python train.py --n_mels=80 --kernel_size=17 --gradient_noise=0.1 --final_lr_fraction=0.01
Rows from block 8 of a small audio frame classifier, named by matrix and row number. Rows with one number belong to one channel. Each number is 500 + 40 x the weight over its row's rms, rounded and kept within 0 to 999. All counts start at 0. Numbers have three digits each. After the name is the row's rms in percent of the matrix's.
After each channel's rows are labels from the 100 clips, of 14848, where the channel reaches its highest value: "strongest on" is what is common among them; "peak on" is the class under the peak. Only what is clearly more common there than usual is listed. The data: tunes sung on syllables by a formant synthesiser.
# convs1: first pointwise conv (model.blocks.8.convs.1.weight, 192x160x1), inputs 0-79
# convs3: second pointwise conv (model.blocks.8.convs.3.weight, 192x192x1, transposed), outputs 0-63

convs1.46 079:535467494511545465528482486531510654539510473500553557489451453519521531448521487466547415515533534531518365582550503486485526524476508509504504447474508533591413455559530487486521583505498491482527490491514500579499466510477540432500430535
convs3.46 103:492572519501565519493488426512511542472474519431460507439475499541479450417506517555468469402452481467446558541514505546544464444437577490476521470486485531513536449473491402488504544516550480
strongest on: vowel: /u/; child-like voice
peak on: /u/

convs1.143 109:468570490562507471540499522447518470519488557561516486511449492531519560470546525517545466521475514502529478582544511561617547532443571543498477463528466503566469548480584468481489458386488487556506458547446486417439556446468549530480529548
convs3.143 100:481571496530437438507509491482542490505441547543476480513486401616446436481497457523494491514469458520484451535492438512520574496491465506446492504586525557532514493451561497501437422420481548
strongest on: vowel: /i/; consonant: /t/
peak on: /t/

convs1.125 103:560524439497540539539519459476492564537476509483573511479463470486536509510577614500477509481481488497505407476515465474556534442481551512545496415500524485519557442528454489428497488504470544502510475478551504504482466440551505510479442547
convs3.125 105:541527454494458455462496502441511445522503512465503481425551460408460462430588522430510497542496457550526559480539485586480486477444612508506429454484475497492527532461510484514479459489573428
strongest on: vowel: /u/; consonant: /t/
peak on: /u/; /æ/

convs1.132 103:452521499527485500509487497519504521489544503501439571482591388492540505496565562502481576497499524467484518510414472499414510537485454499448453535522523468535492468533527491499434506532528545511526466501507457513528480484545483518491541533
convs3.132 094:524569448514476513555582527484463461469489526530501497501490536456557486553506514550456526539530489553526581496488561477511531485529440461565498471477460582538483468560440522534491510582526561
strongest on: vowel: /i/; thin (high-pass); consonant: /n/
peak on: /i/

convs1.38 100:493466525368503524526503521523517486440558500593541448518519557457509532546461505455511459583483523500480529494469440543450503495511523486523495492495552422525507484500492536465513546537522509438529464490481554504511545460483451464505437400
convs3.38 102:505474533461515498469487449514457525513566580536520489556509498516451470526545476410564541513452574512439519534540507536472505468531516568588570492527559537500512462477463534478504435485532445
strongest on: vowel: /ɑ/; child-like voice
peak on: /ɑ/

convs1.14 102:490445445528514487472499542500467543475546467476412499473465530500516483498476491512513417476489475542528420499390487580506496515509505564519554473467546491464537470509470559473477476469536560454509548468478557472485464523460399525534514512
convs3.14 097:473495506509574593470507444569519491511540523542569490502496410512514454503493513532479499493512479442507463492544471489481501517539483463502576491499475501443466465515513506525478454496503445
strongest on: vowel: /æ/; clipping
peak on: /æ/

convs1.77 095:465526578516453491429485532492549505549545494555503473498493520578468532567498529512453485530559424427423458431462466523419463571580553501439495556524541548479413534490481419432528432497423476489528496501534490459501533544516509542480527577
convs3.77 097:493463523484442579488510535497552484470497471494502573490550552459489518512536459443540420482478542476550446470542487515503432557545513521472477510466499507499476508366519409600501465492459461
strongest on: vowel: /ɑ/; deep voice
peak on: /ɑ/

convs1.64 101:455525506469557447486562568535475554516445459532509590506534458433443481408449560504525438597466497394506478516471462460537507523530438540478529476493518435512543486461474533486471506519484480496491416476515492543481486494505440559539453526
convs3.64 103:499484516531573454478574493479516547482492474529439467456557520520499497555512573468457429499515411456521520547424619545519437547433534585463552504486445484548484470459555429506502380584559525
strongest on: vowel: /æ/; reverberation
peak on: /æ/

convs1.110 083:515425493516505504479513493488459622522499526492507546487495473496524477512471494515552405468465503480503300503456565510474476400505486690519495494461478498493504488508512503505510496490496506499511557547500503514507504497488463484516469501
convs3.110 107:506466447525516478418506533497469525599477508497495505537523505518482535451433601504510531524553385531515474479522321487478571499525503483529485526486510465535509491471481499540473514481541534
strongest on: vowel: /o/; child-like voice
peak on: /o/

convs1.95 103:491560526442517450470435494567512525478471454496489450458588481442540477509536480505541493505488556439571460516538553509486498421457534493503559418557490464496486454565558453482458572494552493473428522487454550512492545456509536463514508493
convs3.95 103:517471470473453507496455454447510471496494436524452440498433583558512455564548432512504524578518504464478593487562499566513511481480499476526413603511501452541519513487437418511475442512486477
strongest on: vowel: /ɑ/; child-like voice
peak on: /ɑ/

convs1.144 099:538484479474439473473518430450577572512531557499526548510468525481533465528527537485414529480527540577562467508445531545471548431538532517507441475479515540509595487502503528500555512518417595525542531512542479477521515510479505477478573465
convs3.144 104:547527521473501583541421466579433489465456511444482549472535494462484510509454496525485528467495527436480527580509478570508475485426512506517455529519585475519484556542513447475481482487472531
strongest on: vowel: /o/
peak on: /o/

convs1.39 096:452496425441452578466437470532491534444484467555485480493551409480429496484462452523481491528491632479513460509468591486541471519493466461536507522461507484494552449494503434477561491469555591440501464562473524555498496566524472465530534509
convs3.39 094:484579521469557480518446519425434526509502509552537551549547461488507531495441503531546506560495515525468577450468479515414490513532507481484493514486497465533543482537497488517440459490477577
strongest on: vowel: /æ/; consonant: /l/
peak on: /æ/

convs1.145 094:485498493460605542567486433496553535419536489445513502484510488437477515498528520449513396593451464497502478455392510577525491575499511504552486524521534491448493486553459440509510477526535529463500506436460526526485527460505547464509540522
convs3.145 093:518539484482469421521482494461524567487497484471522495472519627520440500539486500544447445467489401532500449516485495513509437510522459549504514507477525455458542441476472467407478502487591533
strongest on: vowel: /æ/; deep voice; white noise
peak on: /æ/

convs1.84 095:502535538522496525600486530527509512543504488479504581497504437537510502483474507552555467520544473543548489499460480493434483521551527548490550492524550537497592499498441544490521515477503418514482513538546522531485522508470546506536576490
convs3.84 106:541456467470551510535572445458492518515517502505465474517593553494466532443528542546485401542453484463490471570564486523514487477488531532456506400589554545478545455465496530478463469489530507
strongest on: vowel: /æ/; consonant: /n/; consonant: /d/
peak on: /æ/

convs1.103 108:502491464454458525504472423546550543489496468523565447501571476450478488484512535494532504455487516435500471540451461484546537536494433478453476446536480506400620506422467524548456510471427495435545546475473440508508468520497500469452523524
convs3.103 107:536492418535456468560520439530518494501490541392502526550469486429465479479502467449514444444493492529499527536477518533448501484528552524529477458565532420430501417466512495470500583521482462
strongest on: vowel: /æ/; reverberation; deep voice; white noise
peak on: /æ/

convs1.54 103:469564505485481486513548451517520476514447464464523412487459465569479472526504461488502513483434555479527475539514493462606435440421490507557451536595585453531467506590536478509515535494561597480457520517509509550473530500498546525483495478
convs3.54 099:504421482469483440506463490453537485520582473526481502490472496476475489529514472494486495541555579494485443468466423552508479452510464439442515491432469454508467547470472476466460516485477482
strongest on: vowel: /ɑ/; child-like voice
peak on: /ɑ/; silence

convs1.174 102:479549528451514471483534449523469493509476492561400604523579554493440536455513473476504480494534541535542511526457502526438480524487453528478487476527502550599493486559481435513518551519491442517486490497633477562493491470491484484548551509
convs3.174 101:461573485498554530441498478519540515424489533523436505477486512512476524474500571498431503479540489497476497443443498525473554496511476553501551507441455564561492454524524458447481482603477469
strongest on: reverberation; vowel: /i/; consonant: /d/
peak on: /i/

convs1.191 103:490550563519558502479568493515498477443521494478579435498504443524513486530468482543467458573520541487588425505478518526448465532505514479485515496489572459516405580540561518437439489457511477566434502416453568525482436588476432566523576519
convs3.191 100:465504446536484501488510471496509535513507473433489513530431504560492494483481519505557493564436544539535558525499508475449459503451484421563426456461492496519604438454528509480479524530481586
strongest on: vowel: /ɑ/
peak on: /ɑ/

convs1.28 099:505529483523528563450538411543523511491545531586471453540506525474526539464510491445511459517437513556475518479512467490518547535545451510496467498555495491564448493487476606454521487479503503453523424493483477519473496529461544509481555481
convs3.28 099:534502484464472509526517489505439513471577527533509480533547520466548463475539508472528501562576511560524506531491486533537494425513454518486445544497544515492503479493517446494494470497489513
strongest on: reverberation; vowel: /ɑ/; consonant: /n/; consonant: /d/
peak on: /ɑ/

convs1.74 112:496423548544526497508557567515471477504533479473396525505478538533503507517441515470446536492425550563414515549496523536526495509515480515506442444525467481506530475500497469537551452453520526488509498494396477545480485518411523553458527458
convs3.74 096:533475499505525573556427559548463492503477540431565535545520425510540523541458521485488522491521487448464532446482452478513479575553532435461422501413458426505481384437465548539465482494413484
strongest on: vowel: /i/; reverberation; consonant: /n/; consonant: /d/
peak on: /i/

convs1.27 103:442513488430503536479538532454510519519512506461543506512586466543578515522595519421465506485510446446534559438603460503404532542513474489505391563480510447507530513550492484564500517553500499553474489515548469477521467519449513469456511557
convs3.27 098:465472481438446465508474501535545506514541442590462469597494479502446563557522442428581573528497556513464484534526481536535536545517526446482517517494483508488506517451499552548486431547496613
strongest on: vowel: /ɑ/; deep voice; clipping; white noise
peak on: /ɑ/

convs1.23 101:533488500447490457524527515460547455517517474510485554441521563536525441525543450487542502484514532447536475451467487464521512452496518450468506476539397554489558601501505526514518507504547600526499510476404446521513597513473549473509560435
convs3.23 097:547549539479530465445511482486532442488554494502559509490492444519527526524462508451531445480467478501529489494503550565623474499495530469545477474559516488474495517545479478529522478537491585
strongest on: vowel: /o/
peak on: /o/

convs1.43 084:476485518489515467464501523535471483578493525493538586505579516532547488456451507441581504473492485493500510614509458539509527531512467510501504530479508493661481477512575517524505659490381526547526478503560493451484469516492402503494496548
convs3.43 102:517487500529524470483488488427521419515473493513482494534482504495475536517465517493516514522500483514493459538471490546426490496529455502584531498496406491540502525483308568539554458456472540
strongest on: vowel: /i/; reverberation
peak on: /i/

convs1.71 081:529511473488459506496517435478499586452503516509526610488476506532492518522458501453540355509521500475511420498336441476495479538473481580532489520491473528458597532487404527513442496502541485445495565497464479457484481506508507547502570481
convs3.71 106:470555532490513450511503477398509509386437526485488504516495527525511523520532494411478542501509516505527543488438521504528388476465478534490478573534471494455519462464496505426507460485503448
strongest on: vowel: /æ/; deep voice; white noise
peak on: /æ/

convs1.29 110:485478524479576536508502495539467502497524497500535532463515533486513463523503482477487444494495569443516490498484503510491417487441434439494417551556602491499454499491509451474508471516495515579475596534478478525495564491513456492545537510
convs3.29 087:505510498572488492566474522521484457566478575472479466571462502457498547469487554475549534452508454547531515504491533519510483520461496451520459476407526535493477481520488535515600520523541418
strongest on: vowel: /o/; vowel: /ɑ/
peak on: /o/; /ɑ/

convs1.160 097:527520464437506460475508556546522479553577487518480531513487514484456502502484581498574502444531551428518515531499391564479563575566494504541541459477552473510600466466497537542486490592489470524456498532510492505489540491569497450459576461
convs3.160 096:556526498485441538504537545511508518487555519456508495610550431507455504538500486427467464480496600483486542445453495493487524532507463532476528548536566467533452425547486509559479499578513459
strongest on: vowel: /i/
peak on: /i/

convs1.109 114:474487577576493559479602512495517443450489495490540500449542486539520473501551515588461458517466485490467472516473543583500496466546545517526561478509455543550519503511471452420446459485488537474469531466571510537479488533465532541447573539
convs3.109 093:518470469506486455538527454519548490505543551520546484523531532508467466529541477458484501476491441550460506551483493451509490515437457504507508494469465485434503498441466510519538477478498553
strongest on: vowel: /i/; consonant: /t/; child-like voice
peak on: /t/

convs1.57 090:555489483500531550444523473471483455529463492496539504602530441433488510486437576468495493452466544476512472525466535462502464504517473502459499449538463480518538531441485509501500484456532460454504507432484458495533563424512417516462541481
convs3.57 092:453564436577543498484502604508524471490461527549460529450496521510467546505463536484513444435517456441555495521525528563457451489507452520436474489537472511526473550493499505488467559438504549
strongest on: vowel: /i/; child-like voice; consonant: /b/
peak on: /i/